config = dict(
    model='CTC image transcriber',
    crop_scale_min=1,
    horizontal_flip=False,
    arch='wide_resnet',
    stem='single',
    widths=[96, 192, 384],
    optimizer='muon',
    orthogonalizer='polar_express',
    epochs=6.6,
    final_lr_fraction=0.01,
    weight_decay=0.0,
)
Rows from block 3, named by matrix and row number. Rows with one number belong to one channel. Each number is 200 + 20 x the weight over its row's rms, rounded and kept within 0 to 999. All counts start at 0. After the name is the row's rms in percent of the matrix's.
# convs0: first 3x3 conv (model.blocks.3.convs.0.weight, 192x192x3x3), inputs 48-51, a 3x3 kernel for each
# convs1: second 3x3 conv (model.blocks.3.convs.1.weight, 192x192x3x3, transposed), outputs 48-51, a 3x3 kernel for each
convs0.106,105,180,153,196,187,217,229,196,191,188,182,208,202,196,207,185,185,161,191,178,215,216,200,212,225,202,192,187,189,226,216,202,184,179,195,211,231
convs0.107,103,202,212,231,194,231,195,189,235,218,198,220,162,187,196,185,182,234,220,209,182,178,224,150,216,240,196,207,179,173,236,166,197,175,179,161,188
convs0.108,087,229,202,210,231,222,198,199,232,197,218,203,159,226,216,177,234,181,201,184,184,193,186,216,191,218,206,201,191,239,212,215,223,238,204,209,219
convs0.109,099,195,204,191,213,181,212,207,205,194,206,229,200,194,172,181,197,189,212,200,216,190,230,202,209,215,188,239,196,198,221,172,216,209,175,190,212
convs0.110,106,205,226,227,209,189,217,200,205,200,212,182,150,196,188,189,219,210,207,216,203,206,207,182,189,215,193,193,186,241,200,197,222,224,226,214,230
convs0.111,094,198,186,211,182,203,238,207,191,178,175,189,161,226,212,182,162,194,230,201,200,184,198,193,203,220,206,212,220,226,179,192,206,166,245,188,226
convs0.112,103,205,183,201,201,193,187,217,206,180,205,202,191,175,164,241,167,149,218,205,223,197,209,178,207,209,219,212,186,174,173,209,202,224,240,183,186
convs0.113,100,193,199,181,199,200,167,190,196,216,219,225,188,192,223,189,238,174,198,202,196,197,191,198,193,197,231,203,226,176,186,200,232,192,178,157,237
convs0.114,102,222,165,201,230,192,191,198,182,199,171,168,190,201,194,234,184,211,181,190,204,186,210,177,172,210,186,200,210,207,194,197,175,212,203,198,220
convs0.115,104,209,183,209,234,201,198,200,212,192,242,174,141,194,231,203,177,166,189,192,190,203,218,187,233,194,203,192,198,218,163,189,203,192,221,188,185
convs0.116,099,223,184,214,168,197,203,187,196,170,228,188,242,208,184,195,185,186,218,198,154,208,222,221,192,198,237,199,193,244,213,199,159,141,189,175,200
convs0.117,100,192,215,199,218,185,156,193,209,204,216,194,186,208,197,223,204,205,196,206,203,225,201,183,194,231,191,186,208,232,202,247,122,178,225,207,207
convs0.118,101,193,207,173,191,176,170,173,210,204,190,178,219,182,206,169,214,193,223,184,207,192,211,197,200,201,200,224,233,252,190,217,182,205,191,158,201
convs0.119,105,199,184,206,197,198,211,252,227,200,197,204,171,208,174,201,234,250,217,210,212,179,194,185,188,211,180,167,161,223,178,193,217,194,173,185,180
convs0.120,099,187,184,208,156,196,193,185,206,213,219,235,172,203,215,180,219,176,205,202,227,193,194,199,214,179,171,205,178,186,198,151,185,210,201,153,207
convs0.121,103,177,194,193,231,208,190,214,182,183,173,178,204,205,217,177,209,183,162,221,225,199,211,233,190,184,178,185,199,188,213,175,167,214,210,228,185
convs0.122,093,195,173,210,228,211,171,204,187,202,216,184,209,222,198,215,240,205,211,198,184,197,195,208,188,195,173,216,207,210,201,151,196,205,233,228,202
convs0.123,105,183,194,198,217,177,168,203,229,223,155,191,181,167,207,172,224,223,204,205,172,197,194,203,180,187,202,182,211,194,161,199,182,254,205,192,231
convs0.124,102,206,177,187,199,217,210,207,183,191,240,189,217,203,213,211,174,182,180,216,213,194,216,221,210,194,192,210,210,178,232,204,285,209,208,185,202
convs0.125,102,189,213,202,199,241,195,219,214,199,235,193,208,166,212,202,164,193,169,190,185,213,204,208,196,204,195,181,205,196,140,200,226,170,190,172,168
convs0.126,102,211,221,174,219,191,196,187,189,196,190,208,174,184,160,196,213,163,183,217,217,203,201,228,192,209,188,183,212,178,192,176,177,200,194,225,176
convs0.127,104,184,212,211,222,214,195,182,204,229,182,189,170,200,212,207,228,191,207,224,196,213,216,173,187,195,199,202,207,184,221,250,168,214,227,203,186
convs0.128,099,176,187,195,202,181,193,197,220,205,174,187,180,199,241,233,172,235,202,197,210,213,191,196,191,211,215,222,235,207,196,193,225,204,204,191,156
convs0.129,102,195,199,186,185,194,168,193,180,167,224,192,218,197,226,188,191,188,179,198,230,198,188,184,203,215,198,194,251,197,187,187,203,194,149,189,222
convs0.130,096,213,235,222,166,222,163,213,180,195,218,167,210,184,189,241,232,190,191,215,210,191,205,215,198,199,186,208,203,200,215,217,254,219,191,216,129
convs0.131,102,209,149,185,224,190,213,197,193,186,198,210,190,205,184,212,213,212,195,187,206,162,194,184,194,213,203,216,198,178,204,168,211,163,198,191,204
convs0.132,099,185,166,191,194,179,203,188,203,177,205,189,207,195,180,192,167,207,189,203,235,238,214,181,205,201,204,200,242,199,195,189,184,188,197,235,215
convs0.133,098,184,144,187,208,218,207,176,215,195,174,196,178,192,229,195,196,203,199,194,214,212,206,213,183,216,226,176,207,230,169,201,225,197,212,202,220
convs0.134,094,227,245,224,205,226,163,215,197,215,216,213,222,143,185,188,186,198,187,219,224,209,179,184,195,207,204,236,189,220,172,229,225,215,196,208,220
convs0.135,095,188,172,220,191,199,211,229,199,226,190,193,192,174,163,207,221,238,216,194,219,206,181,202,168,221,211,193,176,162,171,160,215,202,208,220,178
convs0.136,098,190,185,193,189,196,190,244,228,197,207,235,195,152,182,179,217,196,221,173,201,210,172,183,199,244,223,222,183,196,188,218,167,147,218,200,221
convs0.137,103,175,195,199,187,191,203,220,222,219,215,193,185,239,234,231,149,174,183,205,188,224,204,202,197,204,215,172,228,184,175,179,186,173,228,228,202
convs0.138,101,191,181,183,212,179,228,213,222,213,219,201,190,177,198,193,212,195,223,209,195,231,208,201,185,222,195,197,186,202,225,175,218,194,193,201,197
convs0.139,103,205,200,174,227,244,206,198,191,165,234,178,210,238,198,202,202,229,168,193,198,188,205,195,174,198,191,186,195,226,196,229,221,213,189,232,188
convs0.140,098,203,203,190,209,210,186,180,194,210,222,225,187,203,209,192,207,203,208,215,187,215,230,196,214,217,200,206,168,179,205,176,189,185,167,172,197
convs0.141,106,186,155,197,202,201,180,211,207,203,159,190,166,205,208,192,197,216,216,208,228,162,184,266,190,202,190,211,207,194,190,214,186,235,201,197,202
convs0.142,098,188,169,193,214,172,190,190,223,199,209,198,200,194,175,175,175,176,178,213,212,193,193,161,201,210,194,186,218,197,194,203,150,187,168,221,213
convs0.143,095,186,171,225,217,216,214,191,192,181,184,169,221,205,188,232,164,195,192,188,213,242,216,187,185,203,197,202,189,179,205,192,205,167,201,222,208
convs0.144,099,200,193,175,196,210,188,187,203,179,195,143,178,204,212,196,189,198,163,194,204,207,193,188,215,245,220,191,215,247,211,192,191,206,199,186,192
convs0.145,097,176,215,191,221,184,219,195,196,220,232,188,193,188,216,203,188,186,210,222,188,193,195,219,235,192,207,194,204,195,208,207,203,203,184,228,192
convs0.146,100,204,199,220,212,182,189,206,206,194,168,190,172,192,228,190,256,199,204,213,184,203,178,199,213,232,213,189,212,240,213,212,178,195,205,219,209
convs0.147,100,189,199,167,217,213,187,207,199,210,176,201,201,180,194,174,227,213,210,207,191,217,208,194,202,196,206,172,199,202,216,191,164,199,186,190,204
convs1.106,115,191,204,183,189,220,181,202,214,204,184,199,216,189,206,235,188,258,192,242,221,212,218,183,187,183,191,230,219,247,202,208,181,176,207,202,208
convs1.107,105,209,221,174,198,202,167,188,185,209,214,236,186,214,176,206,206,172,200,214,173,216,185,146,199,181,165,214,216,215,196,176,199,191,257,178,180
convs1.108,086,150,152,179,222,224,210,230,213,220,205,182,176,221,219,178,229,200,194,181,175,176,188,215,185,200,211,238,225,199,187,194,160,206,181,175,193
convs1.109,099,178,184,233,191,185,205,191,175,179,201,180,170,216,203,191,167,207,231,160,231,191,185,195,191,200,215,175,181,182,210,176,199,199,202,200,203
convs1.110,104,219,209,203,214,214,205,205,216,203,209,222,192,176,201,192,186,185,215,199,193,203,165,226,205,158,194,211,213,181,219,220,219,186,194,248,188
convs1.111,081,228,204,237,181,203,230,213,184,226,189,176,205,212,208,207,217,188,195,209,201,193,182,234,206,197,204,210,184,172,171,184,188,200,207,171,210
convs1.112,107,222,210,202,173,205,197,185,217,209,210,201,221,249,231,221,223,211,206,217,191,194,193,182,185,177,161,169,197,198,218,192,209,257,165,196,213
convs1.113,101,187,196,212,191,170,184,199,241,218,204,192,214,194,208,218,215,216,205,205,226,229,213,192,257,202,205,177,177,179,183,197,174,183,214,200,231
convs1.114,100,171,197,189,161,193,204,194,223,220,198,204,189,213,239,223,202,197,216,208,163,199,187,187,157,176,197,198,202,212,220,196,186,203,193,170,211
convs1.115,114,199,213,200,188,211,230,204,194,192,195,180,211,217,212,175,202,210,190,265,175,180,205,186,177,192,206,220,187,218,234,194,190,183,225,227,189
convs1.116,101,213,194,226,204,213,212,200,201,201,196,160,189,157,212,214,216,227,231,221,243,222,192,257,222,205,231,209,209,173,203,185,163,166,207,236,165
convs1.117,102,204,201,211,217,200,238,198,193,165,179,221,233,225,190,198,175,182,172,222,218,220,197,185,207,210,238,192,216,224,199,178,181,152,183,198,177
convs1.118,099,209,232,229,183,212,237,181,225,201,201,175,156,193,223,205,239,195,194,219,205,205,223,209,206,147,203,196,214,212,218,218,188,178,213,184,206
convs1.119,116,181,232,220,198,165,152,181,178,212,172,218,187,187,205,202,181,250,202,210,179,225,225,220,235,212,221,252,200,171,195,228,244,191,221,242,176
convs1.120,089,208,216,224,196,190,174,180,215,192,210,184,170,171,178,150,188,227,189,199,204,236,199,198,211,159,191,234,217,189,229,214,183,187,192,204,226
convs1.121,106,192,189,208,207,199,198,160,233,177,190,196,200,205,235,192,228,204,203,174,206,205,192,186,214,173,192,200,239,218,205,213,241,221,191,215,192
convs1.122,085,179,189,222,212,199,233,164,223,236,189,196,203,223,214,175,195,206,198,232,196,195,222,191,191,216,208,196,183,210,184,191,220,184,201,162,211
convs1.123,113,222,231,223,166,190,205,213,210,198,217,205,178,203,206,208,219,181,222,205,201,166,212,222,214,203,182,197,172,178,185,200,219,208,218,202,195
convs1.124,113,191,199,218,209,175,193,231,197,169,173,229,170,187,227,187,218,198,190,231,192,204,177,202,184,229,184,191,187,157,203,209,233,197,175,211,190
convs1.125,092,225,190,214,216,226,188,251,221,219,184,204,197,193,183,157,191,196,199,221,202,190,200,216,209,229,212,197,181,205,219,172,228,230,176,185,164
convs1.126,091,178,238,179,190,218,206,200,161,211,209,175,215,203,213,229,194,184,230,196,203,187,166,203,193,203,209,213,190,208,202,201,186,207,188,209,186
convs1.127,118,176,171,194,189,211,232,196,201,242,206,201,196,236,189,175,167,181,195,157,204,195,149,188,225,230,197,207,209,235,189,198,184,200,197,235,227
convs1.128,092,208,200,168,242,210,204,217,236,189,163,163,203,215,193,167,207,222,163,192,192,178,213,203,201,206,202,203,195,177,219,225,163,238,203,181,203
convs1.129,093,198,187,197,204,193,198,226,231,228,190,189,215,205,193,158,183,223,215,226,205,205,158,206,193,176,189,208,196,207,171,203,219,158,248,212,191
convs1.130,086,181,175,208,187,227,204,188,171,198,174,189,204,196,235,196,210,190,224,202,161,210,209,190,233,194,198,191,182,230,182,219,236,175,194,196,221
convs1.131,097,215,234,221,201,217,214,184,192,207,201,224,202,185,230,213,168,208,226,200,182,203,170,184,189,209,186,234,208,186,179,191,213,213,195,156,236
convs1.132,091,203,212,210,184,194,189,196,165,191,238,231,213,205,208,198,187,197,184,196,172,208,177,204,192,186,215,199,228,218,222,187,220,213,219,196,219
convs1.133,106,170,184,203,218,180,194,185,195,176,167,193,240,223,219,213,220,261,181,221,171,218,182,209,200,199,215,241,188,197,189,202,210,202,216,222,207
convs1.134,088,164,172,191,198,188,161,201,194,243,203,161,216,208,189,199,214,217,186,170,174,189,237,210,198,226,213,206,221,247,188,197,203,206,167,173,185
convs1.135,087,184,186,168,222,211,207,193,224,201,211,222,186,194,182,200,201,178,226,172,210,173,193,264,201,181,207,183,217,189,186,210,204,189,203,163,231
convs1.136,092,221,198,201,193,203,210,208,195,193,220,215,197,200,197,185,203,204,167,210,165,183,190,203,200,185,208,176,231,166,185,192,201,175,180,189,181
convs1.137,096,214,208,199,170,187,181,231,234,163,185,193,194,199,219,188,204,220,214,182,213,222,191,205,180,179,216,196,203,241,235,210,185,198,202,199,181
convs1.138,100,175,221,216,202,196,233,180,166,141,236,177,202,228,208,206,203,218,213,197,206,180,167,198,187,179,163,172,189,157,172,234,205,214,217,169,202
convs1.139,118,201,244,205,171,223,215,213,214,217,184,254,188,169,208,194,212,200,185,199,184,200,205,195,219,227,221,226,217,215,175,204,195,196,193,176,203
convs1.140,090,209,195,183,241,226,160,211,172,184,221,206,204,224,196,183,187,202,222,175,162,214,191,203,215,167,183,178,205,177,218,171,191,190,248,148,188
convs1.141,110,247,226,214,215,206,178,222,199,170,231,200,180,199,205,227,169,200,215,187,211,223,150,245,197,190,166,205,195,187,189,201,204,192,156,202,210
convs1.142,100,184,218,206,215,206,205,184,185,228,203,198,200,206,185,176,194,214,213,214,204,229,198,179,191,193,169,161,201,198,198,178,208,209,200,198,201
convs1.143,097,178,193,193,226,164,188,179,197,190,200,212,190,216,198,231,216,208,186,208,172,178,193,176,202,212,190,173,206,207,163,194,180,207,198,189,213
convs1.144,097,178,186,212,212,207,175,219,197,198,176,185,215,206,215,204,196,171,193,175,213,225,204,175,193,242,220,240,213,221,205,209,181,197,244,191,195
convs1.145,087,219,214,194,154,154,186,234,201,160,207,183,207,183,212,155,194,183,213,194,200,160,186,231,199,179,158,225,196,188,202,192,180,188,189,174,195
convs1.146,099,235,191,188,176,173,231,174,210,175,234,215,209,208,225,212,208,206,178,209,227,248,200,216,241,157,213,187,239,221,160,187,189,194,203,217,227
convs1.147,089,220,224,232,231,203,181,221,211,167,209,189,208,201,171,183,201,194,215,185,218,221,241,179,191,193,208,187,216,210,198,205,205,218,175,182,183